A small model that answers yes/no questions on an image's attributes, trained from scratch.
Model: encoder depths [1, 1, 4, 1], fusion encoder layers 6, fusion encoder norm layernorm.
Data: trained on pen-drawn characters of a made-up script with 800 signs, 47.7 epochs.
Rows from block 3 of the fusion encoder, named by matrix and row number. Rows with one number belong to one attention dimension. Each number is 128 + 24 x the weight over the matrix's rms, rounded and kept within 0 to 255. All counts start at 0. Numbers have three digits each.
# v: attention query, key and value (stacked) (fusion_encoder.blocks.3.attn.qkv.weight, 720x256, the v third), inputs 192-255
# proj: attention output (fusion_encoder.blocks.3.attn.proj.weight, 256x240, transposed), outputs 192-255
v.47:143116132095137092111123134113138118080109134102171136108098132081095172120126139137147165171135132129116126179124090147112055164122144105128166157123111117121167154141153152123105113140100101
proj.47:090094143127089113154125107143119136109140131134124117160127135135166111090087098110108095105133103086162117141141100124182146070158106172122126144136109125109086141077096115139098146106144139
v.48:142115109135108126138126099130112080123119137161132132116098113091119119127154131129109126155117092112142126160163150053146124136125152139114138135119135112148096149132143133120135134074135066
proj.48:103135139139111141122102137117069132113148152124131079084139132136111132123129110113136156111153102130133159100110136139097158123148119145116098108145176120110143150121114143133142126138111144
v.49:127097103118107119145149124146128128139171128110164105166134133125156124105121169159116113134133161117107103130150110124157156167179125152166074148079110104167164121112152151087144124160116103
proj.49:151167171099160103130106163099121147134081135157072115089135143095164113149121100142134149156115116155099142123123161132143126112126088143145136131099122105093125118108109126163130174120165104
v.50:183146120150121124129136156127114173149146146120133120109122158129118135141157098170122128121117167107105126117161106111127123106141143149146131147138116163137125131134128137096113111101149136
proj.50:144098128124146134100170124133096119103104145140163181167119131131133098148119143124125165135141102115125168123126097099115146140073142087122129097123100090133154106129128137120114134099095107
v.51:156089153172100115149066125160097144126170181152198133068093135110176134133143127145110120131148107108094081153146155162140144097156145153096121108148075105139136149080103158127102142140163104
proj.51:120111145096193145134107101111115135119163082118096152167103162152127113113122150106163141092136118104168165130060093109101127181143100095119120107132122128170124117108130110163141127116083122
v.52:129126110127121136129105131121123116095087109131112175099106084094157124100134088111132132119083126073128137133133113143133131098107166121160136138136097123110123103145120119200105104147104091
proj.52:083140093120137105123063119103095081164192109155128122155128153178124139126137112130115142140121095160123125121134138095163104142106115131105098140117188117132085128103108131083109138144171131
v.53:135123167155102100178141144137092131143092142122127141129104121130152147167119151121142124120130107159137149155146130110093114115138151162087116164143108164128133137110145152167121163139145113
proj.53:113152132128119132110142127142147126114090115093101119139121109164118140090123177125133109073115134126091113133113139138135117081126111115113125088163097124115145138107122146116145140120103119
v.54:116133128088117146129101124138127131149130137125134090141155168143107109109131134089156110145171103135139093132155115109116133131133096141145091140125131109095152136154124122100131120127144150
proj.54:115129144118130115163175099144165104148149145105124141123104094042115146111119135149160142130095174147133148122124116096126091118112120146135142126104131107150151118079117125156137120110114104
v.55:147120163155160127117109158165124124122171136127112130149142174097146163169120136107163140104068159160096157143148069103152071176135101111139131162137173129166107133168162152137152151157110132
proj.55:119098081115126116121133122153133122125136098133102098144148139151092110119112060153107071156114083090181130151068129111125152133165133115114125095118126142126134121109133157125102169143138127
v.56:117152135085127102132111126127157141093153149110082183077103095144131156120136101145125106179106143122127122090123130154169101146133118171151109094130127180148160109112129134186113107122133114
proj.56:120130145130125105116119104115125090165136088104133158124112116139128103118108153114182125113120090136072106139143119123134193104150113098128164163111118104091076136141089154090110142123114124
v.57:117107138141129103109126117162152138139090100123147127102148092131109127116108158158112131166139150106125114113158115171140149140152120121131157133165133163115135129118142164128102130125138141
proj.57:126175096107137098109095115131101115130141162139138124089169159096149126123087120121136108110122122102142122133162149137141092120170114122071130104083110125135101117138154128145132083118098133
v.58:169153127108085086104141115126129141139121087144177117156131128140148123167096133103122071138140107123142119158108134124102124168131160132121159144096149131149158107194124098094140115096163132
proj.58:118148105151144158151148136145135124117139123115133120116134157091132151143169110138187153092124122111107147149153092143123131075122143127117112120134137136165169103097132101115120112112108127
v.59:130119126116134147109145135147124148093072132115087151141166135153133149091075135094122155103099142137083108098086085102108123095152173152148139121109102107111099154131144135122154167160120136
proj.59:099141091122106122129122141147084094154168122164116124124145121106127116169163124131155148140176171173133131130129174129134140125120099164109166131116179138114076120159134109104098139129146076
v.60:158130137123146155133139110129105125152140160139122106140129111139166112120111129134097145179124099127147123150095160135202118124160113152116113148159118128125115112152134149140078103133075111
proj.60:121116096126110094138140115095184160105159137080111116085174176163137122113144137098098133138147129155118125148149134148108169105119168159155123137084103095150111113139133148119093140129133120
v.61:123067107115145115149116147174126132096059125169147136115127157127085086162110137126153151121141132092086111121150125129146146149147111139156162154104170126136125125128132115171106108147106115
proj.61:137148130109102175096099147119133125140167109129135128134126154132098153107147096136128143135159097115183128144141107148142141126089128143128105081106077111081114098113136143147207118155117127
v.62:185102129145154099130161122127125138090143127100122149117096161107131129132085134116128128118127131108168117133151116157161130118144145183138111131190141108143116126152117162156105093147106124
proj.62:110128076125140144130134109107126094121112132122121170117132154168125157113142073099136139130155136146147136124154113116102125105136137074089126134129070144137107144131100093104143143122178090
v.63:180139101150107096107175125078125093094138123155106154129139114098134134117135097100120137131107162119120170155128111085105155093181126108165134133144130149121146117117102132158128119135149144
proj.63:114155138091125100151108166146128129146115119154110135127154152124146120158146179086127125120101127136161120111083128108144140148105120104137100144167167108135161116133132130097084137118105096
v.64:164139180117132140147120135108188098151116099119135148138123130161121156165181161099124096120148129137121112126140142105114138144128102095108153098163109145144145154129093106135165136116084139
proj.64:134123090203153101155143102165122152088147114153132150131108132098126157141153116140118155146162117111120147159128109116106103139125125106112109148141173149137138113210148117118133156130155113
v.65:140121089114094112154131153098143104114127102114133138129140128136140116086118141118125121142132097117110128173141108137095129149112159180136122136129136124122107155120125116156161113161135149
proj.65:089144124149122102115173132133139138128103135128110124138107096100149119116153126122132142138136163117137098121150130114109142092194106098158094105139131121131160121146135112126094143137118081
v.66:103121119137116106109149134089163140178087133070151139172137170106138115106098120133097116127123133105104166145126133091140125146082107112130103159154118112124128146100138126139144103166127115
proj.66:142132120112129116189097172137112127046106177152127141131116139121148130123134108137138128151112132113076124124111169163141107130111132131102095089141153130094126109119135101132089147147138118
v.67:124125114139097120096139138115129149124123096156156132135124144136136149138131140118106128168073171190153104153116143123133140126142130167099154101132125149093101090138091085103117140129124153
proj.67:147121126149133091100141152100112134144188119120138126131097184126092124128151127118105154120160156107089091097136150124119089138179137104149135134108180155144145129144104108160126119159130135